python train.py --model="image captioner" --dataset="rendered rooms with furniture" --train_examples=72500 --image_size=64 --crop_scale_min=0.8 --horizontal_flip=false --translate=0.06 --tokenizer="word" --vocab_size=42 --encoder_arch="vit" --encoder_norm="rmsnorm" --encoder_norm_position="pre" --encoder_activation="star_relu" --encoder_mlp_ratio=4 --encoder_head_dim=64 --encoder_fused_qkv=false --encoder_bias="none" --encoder_qk_norm=true --encoder_parallel_block=false --encoder_inner_norm=false --encoder_patch_size=[4, 4] --encoder_conv_stem=false --encoder_layers=12 --encoder_width=192 --encoder_positions="rope" --fusion="prefix" --label_smoothing=0.05 --decoder_width=320 --decoder_layers=8 --decoder_norm="layernorm" --decoder_norm_position="sandwich" --decoder_activation="gelu" --decoder_mlp_ratio=6 --decoder_head_dim=64 --decoder_fused_qkv=false --decoder_bias="qkv" --decoder_qk_norm=false --decoder_parallel_block=false --decoder_inner_norm=false --decoder_drop_path=0.05 --decoder_positions="learned" --decoder_prefix_bidirectional=false --decoder_connector="linear" --decoder_tie_embeddings=true --init="torch_default" --residual_init="none" --optimizer="adamw" --learning_rate=0.0007 --beta1=0.95 --beta2=0.999 --eps=1e-10 --max_grad_norm=5.0 --max_steps=4000 --batch_size=64 --epochs=3.5 --lr_schedule="linear" --final_lr_fraction=0 --warmup_steps=400 --weight_decay=0.4
Rows from block 9 of the image encoder, named by matrix and row number. Each number is 128 + 24 x the weight over its row's rms, rounded and kept within 0 to 255. All counts start at 0. After the name is the row's rms in percent of the matrix's.
# q: attention query (encoder.blocks.9.attn.q.weight, 192x192), inputs 0-95
q.109 085 [159 154 150 186 147 108 100 144 124 146 156 140 119 119 106 142 144 117 126 104 112 128  87 128 172 155 129 155 178 116 131 145 112 164 112 145 127 157 101 167  92 145 119 140 102 101 100 102 107 136 107 119 174 101 107  99  84  84 143 121 114 134 146 102 129 116  85  97 150  99 132 112  98 129 142 109 123 152 124 154 145 131 115 150  96 125 110 158 133 121 155 127 127 152  97 117]
q.110 083 [134 105  97 171 164 162 126 121  90 148 132 150  89  98 134 136 166  83 113 150 142 147 104 126 124 108 149 130 137 130 134 119 131 118 143  88 137 148 106 170 121 153 127 155 144  82  99  99 111 135 108 100 159 112 145 103 134  93 158 118 129 140  98 132 104 103 129  88 139  75 153 139 141  80 108 131  82 109 125 144  78 112 122 113 115 161 136 133 144 119 110  86 169  79 145 128]
q.111 075 [111 124 119 156 157 149 138 149 125 112 108 160 102 167  79 154  94 139 117 163 102 106 123 150  96  89  95 102 150  89 125 125 108 109 115 122 135 117 125 145  84 136 147 124 157 146  85 100 136 121  97 133 130 155 164  87 113  75 122 144 130 140 117 163 178 148 107 153 132 159 176 141 147 101 135  85  97 140 101 113  88 129 144 127 106 131 153 107 127  93  88 104 106 135 148 152]
q.112 089 [100 101  80 104 142 117 110 148 105 140 125 101 119 167 148 161 138 113 139 109 118 158 137 101 129 123 148 174  69  95 123 132 134 151 100 100  94  98 142 127  89 180  81  95 128 126 131 135 112 110 113 149  90 165 123 109 137 136 125 129 120 119 119 145 106 141 112 126  96 166 145 124 154 146 130 110 122 134 156 122 141 112 167  84 144 145 121 115 121 112 125 113 113 135 100 146]
q.113 095 [103 153 104  95 124 130 105 133 156 139 112 100 133 118 155 167 115 169 103  94  94 173 147  90  89 132 110  99  80 149 153 137 154 139 118 123 118 138 129  95 131 106 116 165 103 128 133 157  90 143 120 138 159 143 155  91 150 151 130 122 160 107 110 161 104 152 125 158 138 145 121  80 141 135 147 154 154 121 141  99 101 165 142 102 123  93 124 115 178 107 138 159 108 104 169 121]
q.114 106 [142 105  79 113 119 176 100 125 137 131 147  79 104 167 133 110 119 155 166  76 135 124 101  86 184 115 123 155 153 120 135 107 139 122  95 130 106 136 121 122 121 145  85 115 124 149 107 117 149 129  93 139 141 122 150 141 151 125  89 143 131 124 162 145  82 118 128 146 145 136 168 114 114 118 135  91 150 100 118 147 145 107 139  99 134 135  99 155 141 178 141 121 111 139 161 138]
q.115 201 [123 171 105 100 140 119 116 131 141 174  90 152 110 136 101 148 134 153 118 120  95 136 167  83 125 120 124 156 109 110 130 110  95 168 139 107  99 103 128  94 105 104 121 142  92 126 166 148 132 130 102 134 105 127 148 125 171 134  97 118 110 123 156 148 125 123 104 103 104 137 110  92 135 131 103 117 139 141 154 134  97 134 157 117 140  82  86  76 157  86 133 125 145 143 137 157]
q.116 095 [141 111 121 130 137 116 176 168 112  86 139 149 141 131 136 117 147  82 164  95 113 116 125 156 171  98  80 138 163 115 106 150 133 133 105 143 139 140 115 127 117  93  97 110 167  94 148 109 125  95 108 104 130  96 138 167 110 129 113 108 120 156 147 153 127 150 139  91 144 117 123 163  98 131 166  88 138 108  85 144 156  92  93 119 110 150 163 128 143 122  95  90 125 173 139 151]
q.117 081 [106 118 105 116 130 105 102 102 117 112 131 155 131 128 111 103  91 165 105 115 128 112 109 106  95  96 146  87 115 143  69 154 109 115 110 116 136  69 100 103 132 118 155 107  86 107 110 161 115 127 104 120 102 115 110 129 108 131 155 127 157 137 139 116  78 116 138 154 163 154  85 101  80 144 132 117 118 112 113 104 129 111 127 145 116 171 107 137 142 144 108 101  95 122 154 101]
q.118 096 [110 151 109 127  97 149 161 171  91 118  87 153 114 139 146 123 127 185 177 157 113 130 120 145 170  99 112 151 106 140 104  79 108 118  99 148  91 113 112 108 117  84 149  98 100 131 166 132 119  95  80 138  76 125 116 133 129 165  99 141  99 107 142 130 111 149 133 160 120 166 101 126  97 136 141  90 118 101 126 187 120 110 148 112 164  87 134 111 112 164 122 131 121 122 129 164]
q.119 087 [ 95 171 153  95 140 112 180 130 122 114 127 162 192 109 116  95 141 172 158 113 115 127  95 160  90 100 127 171 141 148 111 134  99 138 135 160 135  94 135  86 110 159 158  89  95 166 141 125  88 137 100 129  90 159 101 137 149 116 169 122 146 105 150 172 153 162 146 162 137 138  78 123 130 118  97 151 187 129 143 137 156 147 103 121 153 134 153 106 124  95 148 180  80 148 139 126]
q.120 076 [159  98 138 123  89  95 172 151 118 149 150 133 153 109 113  98 104 117 131 159 120 117 116 108 136 114 184 136 104 140 165 109 167 141 117 131 117  96 111 109 113 158  73  96 118 138 123 150 134 151 136 168 164 129 153 104 130 152 131 118 129 100  85 145 172 148 147 121 169 144 148 108 146 154 160 144 134  79 100 137 126 107 163 113 115 151 142 129 178 125 146 172 131  90 137 100]
q.121 084 [125 159 101 150 112 114 132 104 100 124 139 159 123 166 111 162 147  90 160  92 165 126 115 102 144 152 113 159 149  94 130 149 137 176 122 125 145 119 123 156 158 124 110 133  88 110 109 131 177 149 110 149 103  83 163 103 159 147 111 112 117 102 141 162  96  88  88 122  80 122 137 150 143 138 159 108 107 151 133 170 160  80  98 124 160 138 122 116 123 147 128 112 137 142 125 109]
q.122 082 [165 126 109 117 140 170 136 163 134 109 110  93 123 161 112 151 134 130 130 150 110 107 140 154 165 145 156 160 115  79 157 125 110 134 150  92 118 110 162 137 140 107 161 124 145 107 127 151 128 159 148  95 126 162 148 110 170 130 137 114 155 164  98 128 158 147  94  96 102 129 146 118 156 102 137 146 146 139 126 152 144 121  95 116 102 124 173 152 137 104 134 121 176 136 127 160]
q.123 090 [133 111 156 171 134 119  99  98 116 133 156 120 151 159 104 151 152 148 146  90 138 156 131 125 149 154 143 125 115 134 110 153 108 126 133 116 107  99 161 146 125 131  85 152 109 135 131 127 166 123 101  93  90 136 144 128 130 106 108 153 157 123 136  98 107 134 106  71 152 155 114 123 142 141 102 149 146 121 129 134 128 106 116 132  78 126 127 106 105 106  84 143  95 110 100 172]
q.124 083 [ 99 147 110 152 162 155 134 126 149  93 137 126 142 154  94 107 162  98 124 133 100 108 148 124 138 114 151 174 124 122 135 183  77 165 129 101 152 140 168  89 130 126 115  95 109 129 121 129 135  79 123 143 149 124 158 121  97 140 160 156  86 157 121 101  99 110 144  84 147  90 127 152 135  88 140 148  91 108 161 119 158 156 151 126 137 113  99 149 123  91 110 123 123 160 107 159]
q.125 078 [112  99 110  99 159 103 108 125 121 136 128  95 117 133 157 101 112 132 138 140  88 118 147 161 110 138 144 100 146 156 162 147 123 150 168  96 155 106  89 138  99 158 107 174 100 117 116 137 112 137 133 139 139 174 118 127 127 146 129 137 133 107 105  87 124 134 145 121 119  92 119  80 122 124 156 161 143 153 100 135  83 104 165 150 109  96 168  83 125  96 151  97 113 110  95 110]
q.126 081 [148 127 176 100 132 130  79  88  86 133 166 147 100 108 155 139 115  76 106 111 127 125  92 105 126 145  97 101 123 123 115 112 115 147 127 132 112 170 140 147 156 126 111 154 148 139 145 136 138 122 105 114 129  98 122 143 148  98 122 115 133 113 166  86 154 136  81 104 129  93 145 143 179  89 140 142 141 137 118 122 112 143 109 134 137 120 110 142 110 125 102 123 157  89 139 151]
q.127 082 [100 177  97 132 130  76 160 160 175 131 118 133 101  79 111 141 137 156 157 125 170 119 129 145 126  87 153 140 121 133 141 128 106  82 166 167  95 102 146  98 157 129 153 127 109  85 144 152 134 101 127 112 138 157 138 144 118 182 120 108 103 155 104 139 111 123 176 135 121 114 107 134 120 135 122 138 120 151 104 146 137 162 126  98 171 132 119 145 158 147 129 167 115 126 161 119]
q.128 110 [ 88 153 176 110 172 162 144 134 140 168 116 164 152 109 138 144  87 146  94 129 118 108 122 103  79 102 170  88 131 161 133 101 102 122 121 118 125 141 102 158 124 115 136 125 145  98 105 145 127  81 117 145 141 164 123 139  97 122 111 143 149 161 152 131 112 101 100 139  97 139 151 122 157 128 142 150 106 104 166 129  84 146 117 149 122  99 161 157 130  93 164 133 143  92 127 124]
q.129 125 [104 112 174  86 137 137 145 133 120 139 166 147 159 139 122 140  99 111  92 119 114 134 138 127 109 104 165  99 125 116 148 141 134 128  84 126 128 155 105 144 151 106 123 146 142 177 135 164 100 117 138 132 158 129 124  82 107 106 155 139 175 127 153 108 134 181 144 117  75 109  98 120 152 139 141 137  91 105 136 164 106 164 147 131 139  83 169 153 139  72 178 109 156 115 107 119]
q.130 139 [126 147 108 148 145 138  94 134  94 126  92 107  69 164 125 117 143 137 109 157  81 132 142  99 129 139  83 147 150  90 118  67  93 181 157 117 102 103 149 130 102 139 129 122  90 114 131 117 181 122 145  97 102  95 168 155 166 144 124 117 105  99 123 147 116  91 118 127 151 177 100  90 112 141  97  78 108  93 162 155 122  97 153 142 125 104  80 132 114 142  78 131 176 166 117 157]
q.131 099 [ 98  99 132 117 126 139 146 135 135  95 153  81  99 102 169 144 113 132 169 124 147 110 123 135 154 132 167 142 106 163 119 114 147 140 111 156 149 151 125 148 136 143 147  78 166 132 108 142 132 137 164 127 143 110 145 112  89 150 152 107 145 112 140  95 114 147 117 120 156 132 153 113 106 152  97 127 134 169 143  91 177 106 106 103 115 141 124 134 127 155 127  95 128  90  97 118]
q.132 148 [172  91 162 129  85 137 151 136 124 100 133 109 154 121 173  88 131 117 150 126 142 126 101 185 123 130 170 109 158 114 120 120 161 110  99 127 161 167 122 127 148 129 107 118 140 131 113 137 134 141 119 123 131 105 136 138  99 106 150 152 131 133  98 106 113 144 123 132 125 123 137 172 122 137 127 158 139 135  95 123 138 119  88 141  71 185 145 120 126 138 144 107  95 114 120 123]
q.133 110 [116 162 119 125 124 146  89 111 136 140 130 132  85 101 109 140 135 134 124 167 133 164 148 128 150 134 102 135 142 123 113 101  93 145 120  74 114  89 123 135 119  81 152 153 125 123 173 130 146  88 175 126 130 164 147 150 145 126  98 121 145 149 160 149 110 140 142 117 135 154 113  95 159 156 124  96 111 110 161 149 120 149 127 152 168  76 115  95 143 119 110 124 142 151 115 155]
q.134 112 [124 123 124 101  96 115 182 139 134 108 158 150 183 118 140 136 108 122 114 130 153 127 135 157  91 153 160 121 133 173 129 124 169 126 118 175 185 111 141 160 160 167 116 113 165 146 133 129 126 158 125 130 145 118 128 130  66 143 130 111 142 123  84  95 160 109 148 147 111 136 140 143 126 117 133 140  98 117 106 105 122 163 148 119 100 151 133 104 112 100 153 130 123  74 122  95]
q.135 083 [153 154 128 145 127  87 172 149 153 128 145  93 125 149 148  93 147  88 111 153 113 139 117 117 171 114 147 114  90 129 168 138 127 125  94 112  99 130 136  96  97 159 154 158  79  99 133 131 141 105 119 121 166  98 137 125 119 126 107 102 109 140 129 131  84 122 131 112 112 134 141 138 111 103 144 125 113 109 162 141  96 150 150 116 155  96  80 102 123 142  91  97 137 168  88 139]
q.136 107 [142 150 149 104 108 104 150 126 120 120 122 144  82 115 128 149 146 166 105 135 120 103 143  96 117 126 107 102 149 105  76 108 147 129 151 125  95 116 149 105 105 160 122 113  74 100 157 152 170 148 109 103 136 141 165 199 125  92  95 121 125 100 152 154  97 119 152 143 145 160 128 124  98 114 137 118  92  92 124 121 122 104 114 150 132 110 118 150 134 141 101 111 159 152 171 141]
q.137 095 [123 138 137 106 127  91 144  83 115 135 122 124 134 115 105 115 110  90 100 158 129 192 175 138 152  99 114 126 136 139 190 128 100 153 125 138 142 112 119 132 136 101 114 132 119 115 143 126  93  79 128 105 176 133 127  95 132 120 117 146 136 153 136 150 118 155  93 145 127  99 128  92 142 164 114 110 104 136 139 127 119 158 111 145 145 135 141 150 181 112 111 140 177 145 129 125]
q.138 087 [145 102 141 123 186 158 100 181  85 117 126 161  80 135 157 127 134 168 165  86 108 146 105 137 130 114 160 140  95 112  89 142 155 117 138 142 139 144 121 120 146 147  97 138 127 163 102 105 134 127 157  94 117 157 139 174 160 111 137 153 121 101 127  97 154 127 153 120 165 169  95 142 150 152  83  88 100 106 105 127 106 103 107 160 126 140 130 146 111  98 155 105 111 143 169 165]
q.139 091 [130 142 154 116 135 137 150  70 113 158 138 126 140 110 139 117 132 135 121 172 102 151 133 170 141 144 135 111 114 140 170 164 121 152 114 149 138 168 141 130 160 116 161 162 114 163 117  98 138 136 145 120 129 107 109  89 119 101 159 122 147 127  98 131 140 133 118 173  89 111 105 162 129 142 119 108 134 137 155 105 160  89  99 145 111 135  99 160 169 154 102 140 108 158  91 128]
q.140 083 [158 103 125 121 115  91 154 161 131 131 143 160 140 137 162 129 107 132 146 142 121 104 104 123 118 159 179 100 110 121 149 101 118 102 130  86 145 127  66 101 137 140 143 120 111 155  90 163  71 104 103 103 166 122 104 114 116 151  95 104 122 123 133  89 109 145 148 129 141 116 137 156 137 122 149 123 111 130 161 101 111 137 117  94 143 106 107 172 164 103 140 137 120 129  97  80]
q.141 087 [174 136 107 141 150 166 123 110  92 119 110 146 156 137 116  86 147  90 116 125 155 124 122 144 155 153  97 133 128 143 140 123 103  80 123 107 121 167  88 139 158  98 117 167 175 107 137 167 143 117 135 136 173 159  81  76 134 135 132 137 162 135 149 141 143 142 139 121 121 136 151 139 137 151 157 122 119 108 116 142 147 159 102 125 107 166 137 165 138 146 155 150 152 148 124 148]
q.142 079 [164 115 112 108 132 108 104 119 127 141 121 137 138 128 140 115  84 131 159 102 120 108 141 115  91 120 133 111 121 148  93 117 170 125 145 185 138 100  93 103 126 113 135  95 132 132  93 116 103 141 128 162 115 114 141 109 153 131 131  80 130 132  88 114 150 139 122 144  72 160 110 112 140 140 159 147 111 122 150 115  85 133 107  96 112 177 164 129 159 129 151 126 124 137 120 128]
q.143 079 [112  95 161 152 127  98 144 117 136 111 152  97  90 132 146 110 152 129 149 161 103 148 111 139 124 130 164 139 127 158 101 116  88 119 140 173 114 156 138 172 121 123 107 125 144 110 123 128  79  78 130 168 117 104 120 110 148 157 123 137  90 134 166 158 102 109 133 156 128 112 160  96 121 104 139 130 175 154 150 119 107  97 124  96 144  93 163 102 131 120  98 151  79 144 138 116]
q.144 098 [115 132 164  90 143 140 124 133 122 180 138 144 116 133 132 138 142 155 110 148  70 179 165 128 113 118 130 151 131 133 116 102 146 140 131 138 145 111 107 131  90 139 104 164 112  99 128 110 132 132 111 122 150 131 135  95 160 111 138 133 124 114 171 147 108 136 149 113 103 146 160  98 125  91 149 121  75 176 159 134 108 150 193 101 139 130 122 121 175 116 140 156 133  99 159 117]
q.145 121 [ 96 177  73 125 129 114 115 134 119 141  93 144 147 148 127 145 130 148 137 119 101 150 154 133 136 103  92 128 103 141 113 134 146 126 161 121 133 111 147  86  93 151 110 126 118 124 128 141 137 162 146 151 116 147 138 144 120 151  92 123 120 130 128 171  89 141 152 129 118 158 107 105 128 144  83  58 133 154 153 115 114 126 166 109 137 119  83  79 152 122 128 125 124 127 165 169]
q.146 097 [156 128 170 177  85 119 108  99 101 131 162  81 140 141 165  99 108 115 124 108 175 141  97 152 122 133 130 107 146 148  85 134 118 131  94 161 137 136 142 133 178 160  89 116 162 147 124  85  93 132  91 136 130 132 116 108 137 107 118 181 117 156 105  98 137 139 100 157 139 103 157 168 116  85 175 128 156 143 120 140 141 161 106 136 137 121 131 134 124 132 153 111 132  85 116 141]
q.147 097 [113 158 153 118  78 166 117  68 144 163 103 115 147 128 124 118  84  94 118 165 124 132 129 102 154 155 119 158 138 112 124  94 129 146 123 112 107 132 134 152 124 114 119 162 120  89 161 112 150  59 129 165 150 108 122 106 161 122 138 151 129 140 137 164  80 115 146  72 128 189 108 147 122 113 155 118 124 117 139 141  99 109 139 140 157 123 125  86 146 114 144 138 127 119 142 152]
q.148 092 [ 77 101 122 146 127 149 151 134 114 152  96 146 117  89  96  88 102 158 139 174 107 138 135 141 120  88 131 141 131 109 121  79 162 166 138 162 120 119 116 102 105 146 139 147 147 139 131 100 138 127 169 110 130 136 116 123 134 173 160  68 170 120 150 114 119 145 133 112 131 142 135 140 143 137 166 117 122 163 106 139 101 100 101 137 138  95 151 109 134 163 100  89 126 144 124 131]
q.149 094 [138 113 132 113 148 104 142 171 102 159 162 121 159 159 136  93 118 122 134 145 114 146 107 169 102 121 157 112 136 160 143 119 112  90 126 123 155  94 105 114 114 144  98 170 131 124 117 107  99 151 114 136 135 117 130 139 137 144 143 108 116 123 114 127 155 102 139 147 147 118 104 135  59 128 134 159  97 138 127 117 122  76 153 107 123 105 139 152 111 143 126 115 117 130 114 114]
q.150 107 [164  89 150 154 119 139 110 139 136 129 157 166 155  98 157  99 100 116 117 137 145 147 119 141  96 115 138 130 170 153 178 189 153  96 152 144 143 119 116 130 139 146 108 102 131 137  93 104 137 123 153 113 168 126 120 145  78 125 128 148 140  88 124 123 139 153 124 175 152 152 152 122 141 105 151 109 125 114  82 104 152 149 148 119 128 132 138 142 118 164 176 127 112 123 148 121]
q.151 089 [103 116  99 119 110 173 104 165 132 103 116 145 133 129 138 144 128 161 143 125 119 153 129 126 106 107 137 129 140 116 128  99 118 165 128 147  90 118 141 114 120 118  75 111  83 149 160 113 148 139 126 115  81 118 144 173 133 128  98 138  96 145 175 146 118 108  94 110 134 131 151 104 126  93 152 125 148 122 136 123 128 169 157 127 151 123 140 108 129 110 145 117 164 139 128 151]
q.152 085 [132 153 124  79 117 100 164 114 129 149 109 104 189 152 151 104 105 124 138 106  83 125 106 128 144 120 138 106 133 144 188 168 170 108 128 113 177 102  98 122 140 132 121 170 113 158 148 145 121  82  99 130 153 116 141 119 109 121 125  85 125 139 110 147 170 117 151 118 136 118 153 160 106 110 125 145  84 144 140 105 141 102 166 142 117 131 149 157 114  73 152 144 128 115 121 101]
q.153 095 [165  96  94 112 111 135 165  98 129 151 116 108 137 111 121 123 148 120 102 121 141  63  96 142 131 108 166 115 119  86 110 134 118 154  98  89 111 122  97 151 163 100 148 166 152 169 135 142 111 199 130 115  88 120 114 106  93 150 131  73 125 143  89 117 118  86 146 112 138 149 140 133 146 169 100 117 110 106  91 106 130 141 141 154 104 160 118 136 141 129 159 134 136 103 122 123]
q.154 087 [157 110 140 155 132 137 125 133 153 148 111 138 113 113  84 123 111  96 173 113 132 150 163 119 101 121 126 110 109 129 139  95 137 123 176 173 134 149 101 118 116  81 128  90 133 118 122 143 150 110 169 114 108 168 112 110 156 139 143 124 114 130 123 118 155 145 147  87 112 145 125 148 158 139 152 118 132 138 160 122 173 125 122 116 112 157 136 137 102 139 124 155 135 102 145 174]
q.155 085 [158 103 123 115 103 135 126 125  87  94 152 139 166 130  95 107 160 123 173 125 133 147 127 164  97 165 166 122  92 164 111 131 155 120 146 176 163 105  89 104 144 121 135 166 126 134 130 153 116  87 107 139 165 131 132 124 129 124 158 100 104 135 141 108 175 149 115 145 112 102 148 161 128 143 116 123 151 157 151 107 144 140 126 116 133 167 151 128 106 113 153 111 100 129 163 139]
q.156 084 [102 126 138 165 154 131 115 122 130 146 142 120 112 123 135 142 148 121 135 151 160 123 146 104 142  83 139 132 126 113  82 124 157 113 121 155 147  96 132 131 160 124  85 157 118 143  99 131 168 179 108 112  95 127 126 159 140 114 104 127  90  90  99  95 100  96 113 137 112 154 147 172 112 174 141 134 145 143 150 111 129 119 117 116 130 177 130 170 103  93 136 128 108 121  99 158]
q.157 083 [ 73  97 129  96 123 123 110 159 134 109 117  94 156 117 181 134 128 142 126  95 156 117  92 144 105  98 145 120 132 119 164 169 123  88 149 162 115 132 111 114 125 123 117 163 142 114 115 118 147  98 139  90 155 129 122  76 149 172 142 111 156  61 141 105 150 139 133  96 124 149 116  94 122 118 127 119  93 155  88  96 117 160 124 117 125 109 150 139 135 100 149 119 139 139 165 115]
q.158 085 [134 117 110  95 125 144 159 126 160 157 129 147  80 102  94 128 134 109 133 130  94 134 124 105 162 134 140  94 169 126  85 101 134 144 161 139 149 151 137 140 103 151 146  87  83 155 143 129 114 192 130 126  86 101 167 140 106 103 108 163 110 157 141 137 122 103 169 149 108 131 129 142 121 141  88 121 106 160 154 147 116  89 122  94 102 114 155 100 145 159 132 127  89 136 140 125]
q.159 084 [165 143 138 141 149  80 159  96 105 131 174 126 150 144 122 100  98 116  94 165 109 114 138 135 123 159 127 118 140 144 139 150 111 154 129  98 101 147 149 146 126 115 175 119 164 101  99  92 127  72 130 158 156  95 100 127 129  88 147 154 181 162 143 128 121 147 101 151 139  99  99 135 142 116 111  99 152 122 127 110 124 102 130 147 131  90  94  95 162 145  94  98 157 163 109  86]
q.160 103 [ 69 108 122  72 179 102 128 127 173 150 124  99 176 110 174 124 120 141 104 119 123 141 125 120 125  97 118 138 125 168 135 150 114 116 138 137 165 102 144 126 105 183 114 110 125 132  97 128 135 161 145 139 148 154 135  83  87 138  91 142 113 104 141  95 122 134 128 153 149 103 111 104 150 140 149 112 136 106 129 125 104 186 148  99 129 130  83 133 164  93 147 143 122  79 123 122]
q.161 110 [119 143  86 129 125 150 127 109 143 180 120  98 118 130 116 115 151 133 110 132 109 146 159  94 126 100  89 179 119 101 165 146 129 131 128 129  77 118 150  91  91 128 113 157 126 110 170 137 178 122 108 100  83 156 157  88 166 127 169 126 116 102 130 163  97 142 111  83 127 104 103 102 117 132  95 128 159 107 170 146 118 128 160 144 133  91 111 125 150 129 102  92 152 136 135 128]
q.162 147 [131 100 135 166 126 100  93 142 102 123 145 114 122 125 147  88 106  99 160 117 171 109  85 159 134 191 133 113 166 155 128 132 119 128 124 153 178 150 129 163 163 163 114 115 153 130 101  96 138 103 120 125 134 121 107 154 122 105 144 116 134 196 125 114 116 144 118 114 162 122 164 169 138 124 139 117 124 147 116  91 125  94 102 142  85 169 126 126  96 166 125  98 144 144  97 113]
q.163 091 [134 121 161 157 145 160 132 138 106 127 113 108 118 140 177 150 125 101 117 104 175 160 121 107 183 144 108  97 146 101 155  92 163 156  86 146  99 162 114 115 123 134 142 144 134 131  93 154 126 126 107  81 165 146 107  85 142 181 155 111 153 130 127 124 126 134 122 118  71 108 109  96 116 178 153 116 132 131 132 144 132 147  84 120 128 155 122 138 112 137 168 102 132 146  79  94]
q.164 094 [146 139 103 124 122 120 171 168 106 117 102  95 161 115 140 153  81 131 166 113 167  79 122 138 126  92 112  86 115 105 151 118 136 119 150 174 136 105 106 151 109 156 147  86 154 160 133 101 138 162  99 111 132  93 109 120 132 144 147  94 178 122 129 116 160 141 131 122  93 145 175 148  98 142 147 140 114 170 136 113 125 114 102 143 163 160  98 133 142 158 161 136 134  80 102 102]
q.165 106 [170 119 140 123  97 158 149 142 118 103 159 131 144 141 171 120 124 149 145 139 104  94 102 134 128 175 138 122 179 100  86  83 128 123  90 112 123 135 153 133 119 167 138 132 129 108 105 124 163 130 114 132 154 100 100 171 145  78 111 166 112 151 137  91 149 142 154 142 129 118 110 157 127 119 148 143 118  93  78 113 136  87 125 113  62 140 144 122 122 119 127  87  99 130 104  98]
q.166 100 [ 85 167 104 131 124 131 138 130 145 164 142 110 160 145  84 164 158 108 106 150 100 158 128 126 132 100  95 168  79 126 150 157 149 171 154 107 119 101 125 115 105 100 108 102 132 169 156 141 141 132 110 114 127 157 147 100 154 166 148 129 168  96 114 153 114 143 114 117 117 104 106 104 147 106 138 125 101 110 165 155 138 134 155 136 130  95  78 126 168 111 145 144 165  88 144 144]
q.167 097 [121 104 140 108 129 130  67 114 133 103 154 121 129 131 113 152 125  76 145 172 151 180 161 146 115 107 100 164 121 168 149 118 122 139 111 142 127 105  95 151 132 100 138 119 136 151 128 108  84  94 153 147 140 121 112  94 157 121 111 114 146 175 169 158 135 166 114 104 138 138 161 132 161 114 128 152 133 147 129 140 168 101 150 150 180 116 108 155 148 128 111 152 143 126 106 135]
q.168 092 [112 153 141 123 147 109 100 145 102 131 144 133 164 108 150 118  88 101 104 168 106 130 127 121 110 126 104 133 160 116 137 149 100 145 156  93 155 165 115  97  82 108 151 154 127 105 115 135 101 131 130 126 170 115 133 119  90  98 180 105 155 165  77 164 128 139 133 148 156  65 152 127 121 154 136 144 119 146 102 134  99 148 110 157 166 153 130 156 114 115  83 126 116 126 132 144]
q.169 102 [156 121 122 129 154 136 101 117  86 155 150 100 145 128 128 130 114  73 142 114 157 151 151 152 112 140 148 112 158 159 149 145 147 119 136 159 131 175 101 114 119 119 111 167 150 156 116 131 110 108 162 137 173 151 132 104 107 118 148  86 122 181 140 123 140 189 127 147 111  79 159 138 122 173 164 153 134 119 152 107 165 133  94 122 132 131 134 129 106 152 114 138 103 123  66 127]
q.170 090 [100 131  88 140 166  89 135 115 111 129  75 112 104 149 127 142 137 133 100 132  94 108 137  78 127 121 106 132 102 131 137 103  83 130 135 108 106 108 129 139 100 133 149 130  67 115 171 145 108 120 135 116 109 108 159 176 119 107 133 171 151 105 169 128  96  73 103 117 148 148 127 130 127 104 108 107  88 140 104 149  65 109 139 125 140 135 126  88 125 100  99 164 129 144 153 142]
q.171 102 [111 129  93 125 145 122 131 156 129  88 127 154  78  87  91 147 149 141 178  72 133 126 134 139 131 106 114 101 127 113  77  92 130  93 156 123  94 125 126 111 137 166 100 108 111 145 107 136 135  98  98 116 111 138 154 198 177 160 117 146 110 117 143 138 137 131 147 113 159 171 156 127  95 130 150 114 143 148 164 150 148 143 158  98 138 145 116 134  97 102 112 114 119 132 132 105]
q.172 097 [119 155 140 126 143 148 137 162 156 152  90 156  99 143  92 143 129 128 128  98 120 140 130 131 131 130  85 105 127 125 113 121 120 106 172  66  82 112 135 149 107 139 108 106  56 135 133 161 155 166 121  95 124 131 165 159 153 139  96 164 135  90 130 111 101 101 126 113 155 155 132  94  99 122 112  84 105 103 169 167 128 109 167 102 130 119 119 127  96 117 113 141 128 159 135 127]
q.173 079 [145 109 118 171  97 101  63 119  77 112 128 127  98 149 117  96 109 146 162 139 107 113 156  96 106 102 147 106 119 122 114 176 115 145 123 132 142 165  91 144 149  93 153 159 151 132 126 112 145 142 167  89 131 112 121 118 136 146 106 104 128 110 105 107 158 158 135 146  90 159 111 154 122 113 166 147 132 107  95  85 134 141 116 144  98 164 158 135  84 147 118 179 157 158  96 125]
q.174 096 [123 156  91  98 117 122 172 165 103 136 115 131 129 106 113 158 138 157 119  91 181  88 154 121 134 143 158 135 113  89  65 142 145 122 169  98 125 109 130 116 150 141 112 121 140 149 152 168 167 152 101 148  72 120 173 193 111 156 123 110 129 103 126 102 130 137 105 146 120 142 139  95 173 146 139  97 149 153  91 118 118 141 162 110 109 149 149 115 130 130  94 129 138 138 162 113]
q.175 099 [135 162  92 143 141 121 147 138 141 139  85 135 120 131  90 128 129 146  93 107  82 106 148  99 162 147  98 127  98 135  84 100 100 126 123 116  79 121 177 156 134 131 102 106 106  99 171 147 161 162 127 132 111  93 184 131 161 157 100 146 124  93 158 162 111 101 139 133 142 127 127 104 104  95 136 104 116 156 117 159  86  99 125 151 104 140 150 145 142 143  83 153 129 110 174 125]
q.176 103 [141 128 129 173 154 115 112  97 101 136 131  64 111 134 141  96 133 139 146  93 156 129 102 136 179 174 130 162 119 127 161 128 128 169 103 143 123 131 151 163 149 114 102 134 144 153 135 142 155  99 136 126 112 142 107  79 125 103  97 104 132 148 114 102 160 106  91 124  76 141 111 165  99 131 129 150  94 120 148 184 140 100 171 144  80 149 112 122 121 188 128 109 103 146 138 117]
q.177 096 [ 97  76 193 114  87 144 124 142 116 115 171 111 147  88 121 120 104 100  94  90 131 141 150 124 120 179 195 134 118 150 157 134  84 110 118 149 152  98 124 157 158 136 162 110 133 155 125  97  96 128 173 110 169 141 130  89 118 149 130 123 157 187 124 122 131 147 146 142 165  99 152 149 146 106 115 156 151 119 156 136 152 153  82 147 148 119 152 149 126 123 153 142 124 121 119  90]